From a checkpoint of a small spectrogram enhancement model: arch unet, 17.9 epochs.
Rows from block 14, named by matrix and row number. Rows with one number belong to one channel. Each number is 128 + 32 x the weight over the matrix's rms, rounded and kept within 0 to 255. All counts start at 0.
# convs0: first 3x3 conv (model.decb.1.1.convs.0.weight, 128x128x3x3), inputs 52-64, a 3x3 kernel for each
# convs1: second 3x3 conv (model.decb.1.1.convs.1.weight, 128x128x3x3, transposed), outputs 52-64, a 3x3 kernel for each
convs0.56 [131 118 118 127  96 150 175 194 138 147 131 128 116 141 155 124 120 151 108 157 105 146 106 113  85 102 142 181 108 140 136 160 144 122 102 121  69 121  79  87  84 133  82  77 140 169 120 166 138 129  93 140 114 134 102  94 114 158 184 128 117 123 136 185 122 208 130 208 135 133 148  90 140 140 111 142 107 143 134 101 111  97 119 100  86 137 101 131 113 116  98 103 115  99 158 171 164  78 120 108 141 140 144 124  81  69 154 156 142 126 129 136 138 115  83 108 108]
convs0.57 [ 73 149 149 160  85  99 148 142 133  24 134 156 114  52 137 166 194  71 183 120 171 123  98 144 141 125 102 255 117  93 120  91 135  94 143 140  84  75 175  86  83  70 119 105 135 158 103 136 151 176 184 125 100  77  62  75  81  94  36 120 107 182 142 109  98  65 100 192 187  71 210 227 210  69 138  89 135 122  79 155 136 117 120  38 109 157 124 130 170 111 203 127 156 105 103 147 174 154 144 109 103 112  86 115 120 109 130 128 101 151 151  87  87 182 127 101 130]
convs0.58 [177 126 128 137 122 133 157 150 155 164 141 129 106 106 129 140 186 159  96  78 121 126 114 135 123 134 146 129 132 152 112 161  72 157  94 132 125 146 138 136 132 141 134 104 102 118 142 166  91 111 131 104 134 132 147 141 157 160 146 140  91 132 124 141  81 164 119 125  78 146 134 159 114 120 103 189 103 130  74 111 111 114 118  98 119 137 125 127 117 152 177 169 130 130  91  90  74 105 107 128 160  93 122 184 129 130  98 167 127  82 167 111 129 128 121 143 137]
convs0.59 [141 134  98 155 122 113 116 213 117 138  94 157  79 189  90  93 161 130 101 146 108 146 124  81 125 106 133 180 110  90  20  98 109  79  48 168 112 139 101 110 193 134 123 110 113 154  98  96 138  62 108 145 111 150 152 162 132 100 143  72 108 112 116 107 101 138  23  74 185 163 148 100 112 128  98 113 148 103 177  88 118  68 218 120 145  94 126 172 123 168 117 113  95 149 116  61  68 113 157 149  46 207 125 117 132 139  95  94 120 167 109 146 169 117 180 144 132]
convs0.60 [128 136 130 153 113 162  92 127 106 114 137  80 176 155  98 145  84 154 176 113 118  83 119 132 113 153 143 147  90 111 112 135 141 131 180 140 149 143 140 167 110 117 174 118 121 163 109 156 108 108 162  96 136  86 120 159  69 126 140 156  93 109 129 137 155  69 115 128 171 126 130 217 120 153 123 110 111  83 111 165 156 121  92 139 136 102 137 104  95 133 101  93  84  99 114 139 130  98 192 104 140 131  83 119  98 154  81  77 104 149 156 124 124 152 167 121  82]
convs0.61 [127 131 104  51 142 170 139 141 174 127  71 153 143 148  90 132 153 128 130  86 168 116 132 149 127 156  70 179 114 155  83 165 129  27 208 195  88 108  77  89 129 126 124 146 106 128 107 104 150 139 139 114 164 100 126 104 176 144 169 100 112  88  99 178 137 219  56 146 112 134 156 196 158 126 171 111 136 124 120 128 111 174 132 103  90 138 186 103 111  99 119 102 113 142 114 111 205 153 114 125 111  94 138 144  94 113 140 159 137 160 146 107 122 180 148 107 198]
convs0.62 [ 95 152  94 118 107 123 137  96  84 133 148 183 173 156 159 128 108 136 124 126  74 132 153  95 153 145 150  99 116 129 110 113  92 120 135 154 126 100  99 155 159 151 140  99 162 190 107 151 124  96 138 119 123 149 173 161 195 131  95 149 122 150  91 119 142 151 156 139 114  95 153 182 133 100 134 107 132 141 159 134 148 113 137 151 125 120 131 145 106 134 149 158 113 161 156 154 124 132 128 146 115 147 115 125 148 113 163 123 106 130 156 133 140 132 123 139 120]
convs0.63 [127  98 144 107 130 140 117 146  66 188 187 159 118 147 110 135 135 139 121  61  98 102  88 110 174 124 142  90 129  82 101 137 134 120  75 171 127 131 121 140 101 147 112  76 149  79 136 120 124 115 139 120 129 115 161 160 134 115 152 128  98  88 164 139 126 110  55 118 132  99 104 101 170 110 133  86 118 143 172 121 147  78 121 166 138  44 157 104 127 149 103 132 122 149 141 133 143 135 132 153 197  71 148  85 177 136 124 167 102 138 186 115 102 134 158 110 138]
convs0.64 [101  57 120 103 124  99 131 125 173 109 127 154  94 153 150 131 146 108  94  96 122 100  92  93 104 131  95 105  72 122 101 121 182 176 110 177 112 136 113 135 121 106  96 131  90 133 144 149 103 138 137 139 163 116  98 142 114 106 149 139 183 161 172 160 125 125 101 135 196 144 160  86 141 143 141 157 137  94 168 155 106  55 148 159 128  81 111 121 146  90 139 122 109 111 124 105 126 142 111  91 101 158 136 130 140 166 140  67 164 164 108 128 113 203 152 139 121]
convs0.65 [137 140 162 149 141 165 161 165 120  79 139 125  87  87 127 118 138 127 166 146 129 124 216 115 142 139 135  92 110 140  88 153 113 172 190 151  78 104  64 100  78 108 110  84 138 135 114  96 140  81  91 136 148  90 124 138 161 116 135 135 119  89  79 149 150 140 124 155 146 146 143 131 130 135 117 157 149 155 128 116 115 138 157 102 194 185  85 150 123  84 142 106 126 139 139 138  93 116  97 122 132 118  94 181 111  81 203 165 129 103  99 127  61  97 120 147  59]
convs0.66 [121 124 119 148 125  92 113 155  91 125  53  87 167 176 158 110 147 140 107  91 100 158 197 202 148 179  98 110 129 124 110  93 176 157  37 180 147  73 111  25 152 163 145 121  51 119 102  97 129 112  67 117 173 177 143  56  20 160 138 188  69 220 178  65  71 232 106 132 168  91  67  51 164 130  90  24 136 193  50  72 165 112  68 180  35  63 230 113 130 104 124 114 132 136 138 133 119 131  86 140 164 146 120 168  92 110  79 163  50  95 162 166  78  69  82 194  69]
convs0.67 [190 180 152 147 135 112 130 116 146 105 137  48  87 121 222 154 147 112 126 166 140  90 100 125 109 122 113 108 142 136 134  81 203 133  74  77  56  92 161 155 144  79 107 135 193 125 158 147 111 116  68 147 152 142 149 126  85  93 126 149 150  81 158  96 109  70 185 127 160 128 154 103 116 109 112  62  79 112 166 176 129  85  96  91 121 130 136 155 158 100 248 171 255  57 196 118 102  87 115 140 177 121  99 104 118 158 140 159 147  15 158 155 134 147 101 170 146]
convs0.68 [122 136 125  92 123 141 152 152  41 102 142 137 110  96 105 121 126 122 104  98 104  38 128 189  95 125 114 127 158 101 122  72 126 120 149 203 138 104 123 118  99  52 148 115 110 119  89 119  93 152  95 124 107 121 163 149 134  79  96  91  96 105  64 135 141 168 179 116  71 133  66 185  91 131 139 144 106  77 141 120 100 112 121 131 143 115 116 152 142 123 135  95  79 161 191 223 152 136 171 144 152  88 100 153 186 116 100  53 123  61 146  92 104 119 149 126 123]
convs0.69 [109 170 111  81 170 142 188 116  76  94 177 110 135 158 111 110  72 122  97  99 115 203 107 123 110  88 171  75 140 160 152 165 127  44 197 149 101 146 149  94 120 132 111 123 124 122  55 173  93 141  80 132 107 132 138 117 113 174 184 147 148 177 103 179 115 137 145  91 173 131  87 124 148  67 123 148 100 105 120 183  77  81 163  91  85 145 125 150 126 185 159 144 175  74  43 188 203 216 117 187  94 104 156 152  80 146  48 205 121 180 164 145 205 131 140  94 123]
convs1.56 [171 146 130 150 153 130 143 134 127 154  95 171 116 127 108 103 119 137  83 128 129 165 135 130 117 119 147 193 157 135 147  98 132 138 164 113 105 138 144 121 121 123 141 158 112 117 132 133 191 130 149  93 127 143 137 144 125  81 115  98 130 143 150 157 150 142  93 107 131 109 130 128 156  99 155 115 165 152 130 126  96  67 164 141 118 114 146 142  97 158 184 132 121 150 143 120 160 161 176 153 110 139 126 124 119 105 146 143 114 134 107 136 120  94 139 105  72]
convs1.57 [142 130 145 145  83 125 112 111 142 122 142 117 104 143 118 173 160 131 137 162 110 101 110 152 134 109 118 137 107 174  84 138 141 186 172  86 145 116 117 128  86 170 101 122 126 184 139 123 107  91 179 104 167 104  61 107 148 182 121 161 154 140 145  26  85 159  95 121 128 139 129 165 151  89 148 109  90  86  87 150 122 112 162 146 145 128 174 129 103 154  48  95 155 136 108 120 124 128 117 169 129 102 139 123 138 104 107  71 139  98 189 136 130  90 126 117 167]
convs1.58 [122 131 108 140 156 204 152 186 113  91  76 151 118 117 143 129 120  79 116 120 170  84 146 151 154 167 126 179 133  66 135 101  99 129 128 193 120 129 116 132 147 121 113  83 131 140 118 133 134 133  97 134 172 146 136 173 120 131 145 117 137 118 104 112 110 179 191 128  80  96 156 126 121 126 118 144 170 129 101 123 152 132 140 175 132 119 111 129 147 176 204 149 120 147 138 130 161 138 185  66 142  86  56 103  48 105 123 158 140  96 104 121 118 150 148 130 174]
convs1.59 [189 145 107 120 113 102 113  10 124 135 119 134 128 111  94 139  70 158  87 124 122 140 102 106 157 123 168 128 129 178 166 164  97 160  96  91  81 146 185 111  84 132  81 125 191 165  82  86 192 144 153 109 116 126 123  98 134 162 102 161 169  54 159 141 129 129  55 133 252 182 145  97  84  81 174 147 101 137  32 109 116 161 194  83 129  99 160  49  78 178 134 207 143 175 158  91 139 108 100 168  11  95 171 130 177 108 195  64 147 134 146  58  56 194  78 116 154]
convs1.60 [ 71  87 118 151 148 134 104  64 150 115 108 105 113 128  97 166  74  84 132 134 129 161 131 149 140 127  99 121 129 200 150 115 200 128 208 126 162 166  96 117 106  93  91 153  65 187 132 140 126 151 161 150 137 120 155 148 187  98 124 119 119 120  91 123 136  57 156 137  85  86 159 128  90  79  93 177 142 169  79 151 174 123 132 195 120 136 160 162 166 103  84 114 143 143 102 140 121 128 126 126 142 140  94 113 117 161 123 119 124 140 122 151 148 135 114  85 166]
convs1.61 [117  94 108 111 147 154 135 152 124 109 127 148 150 122 115 163 173 146 109  79 138 122 134 114 155 142 160  93  86 144 103 176 130  54 139 136 119 106  74 170 133  86 155 128 108 109 158 170 119 138 142 172 165 122 119 103 171 142 140 101 108 156 159  95  74 126 215 146 147  29  40 119 142 133  78 100 140 133 104 106  87 133 129 152 146 131  88 124 100 203 118  97 134 163 129 189 145 119 144 132 159 164  99 106 131 164 129 119  95 138 122  85 130 146 102  92 152]
convs1.62 [167 178 131 122 166 127 131 103 135 154 125 131 115  97  71  90 109 142 136 101 128 144 115 116 127 100 164 104 118 146 139 134 136 137 124 124 120  87 111  98 134 136  99 135 117 162 148 159 103 159 108 105  95 110 144  51 167 111 124 132  71 132  92  79 139 165 152 106 109 126 108 150 160 121 148 132 126 118 145 160 107 116 131 144 118 131 109 142  98 121 128 154 183  81 158 123 149 115 107 174 151 172 140 157 108  94  91 111  93 117 111 113 149 135 119 136 109]
convs1.63 [170 140 140 152 129 137 132 152 150  80 101  84 124 120  85 100  87  94 152 118 102 117 143 114 120 155 131  83  87 141 114 119 129 119  98 105 134 111  81  87  96  71 107  85 150 109 152  73 104 147 121 103 137 146  96 142  95 150 176 135 147 154 146 153 145 116 163 120 146 144 158  98  96 146 122 112 136 134 156 119 106 110 172 113 169 173 149 119 138 127 146 108 119 106 151 137 104 123 204  85 139 153 153 127 156 134 136 100 149  95 112 129  89 131 144 165 100]
convs1.64 [162 122 161 149 114 136  92 152 164 144 142 120 135 154 103 140 157 140 103 160 213 105 134  98  85  84 141  94 119  77 109 107 171 163  81 136 134 142 141 131 151 131 127 143 138 168  99 115 136  88 124 116 117 116 140 111 119 109 106 144 142  68 143 130 134 153  78 121 151 146 100 131 112 133 139 118 122 126 120 142 127 147  89 114 113 128 120 124  89 145  91 143 145 123 150 129 146 151 111 132 164  76 150 142 153  88  88 112 124 193 164 120 157 133 133 146 121]
convs1.65 [ 55  37  72 134 141 130 108 118  90  87  89 128  98 142 126  77  99 131 105 127 163 119 160  92 146  41 137 149 158 176 121 104  80  83 129 173 120 169  41 166 181  94 127 151 196  87 101 143 162 129 160 175 145 180 124 165 131  94 121 179  45  88 128  61 131 131 133 102  66 141 158 118 136 147  51  87 105 181  97 137 129 134 163 107 108 123 101 118  83 135 137 163 176  99  75 114 191  72  98  68  79  93  90 111 188  97  84 132 129 125 128 161 128 134  95 143 144]
convs1.66 [ 95 141 108 146 147  82 108 121 179 111 102  82  77 121  76 117 104 148 136 151 132 163 103 102 202 165 151 135 227 165 134 151 182 173 116 166 148 143 121 157 100 141 121 125  66 133  98 120 141 127 140 140 104  87 113 107  78 156 138 108 182 171 136 156 202 112  61 137 159 148 122 125 169 130 163 116 126 189 177 130 131  97 100 202 112 148 102 171 146 177 179 136 101 148 125  88 153  78 120 133 150 154 170 200 143 182 144 124 134 159 127 156 154 132  93 134 129]
convs1.67 [102 107  67 185 138  74  63 148  78 119 132 128  85 107 115 170 151 177 160 131  93 132 116  77 139 131 175 137 174  83 110 141 125 114 101 188  65 114   0 127 189 102 130 122  92  89 159 172 119 120 100 181 134 159 115 101 120 123 169  53 155 144  49 170 148 103 116 157 155 141 105 136 118 128 164 164  57 157 194 153 105 178 193 201 145 128 106 183 123 145 115 148 131 169 159 162 110  54  26 147 139 158 121  95 136  71 136 128 123  43 120 120 153 129  79 156 124]
convs1.68 [175  84 128  90 150 187 122  56 119 152 150 132 180 160 180 129 162 174  99 118 105  50 110 134 122 152 112 148 108 131 129 147 233 172 213  94 179 116 123 164 125 119 115 160 106 152 137 121 173 133 175 152 130 139 118 142 127  81 139 182 116  89 139 118 126 140 180 110  89  72 160 155 147 123 135 202 153 101 171 148 193 125 124 118 171 165 123 106 125 222 121 144 124 127 117 120 136 130 121 135 150 138 117 163 148  96 102 134 162 163 105 102 133 208 128 135  92]
convs1.69 [127 153 125 126 116  83  69 137 200 145 120 149 129 139  58  93 145 192  49 144 136 134 126  52 208 118 170 102  58 141 158  92 128 162 162 144  97 130 147 151 148  70 103  93 122 142 129 132 135 119 119 166 205  59 111  88 150  95 160  98 156 113 185 118 144 141  65 104 159 135 149 119 138 152  93 124 124 186  67 178  92 150 111 119 150 107  98 192 106 169 131  77 128 138  91 155 104 151 137  96  93 100  91  59 106 204 133  74 126 121 122 171 101 148 108 107 126]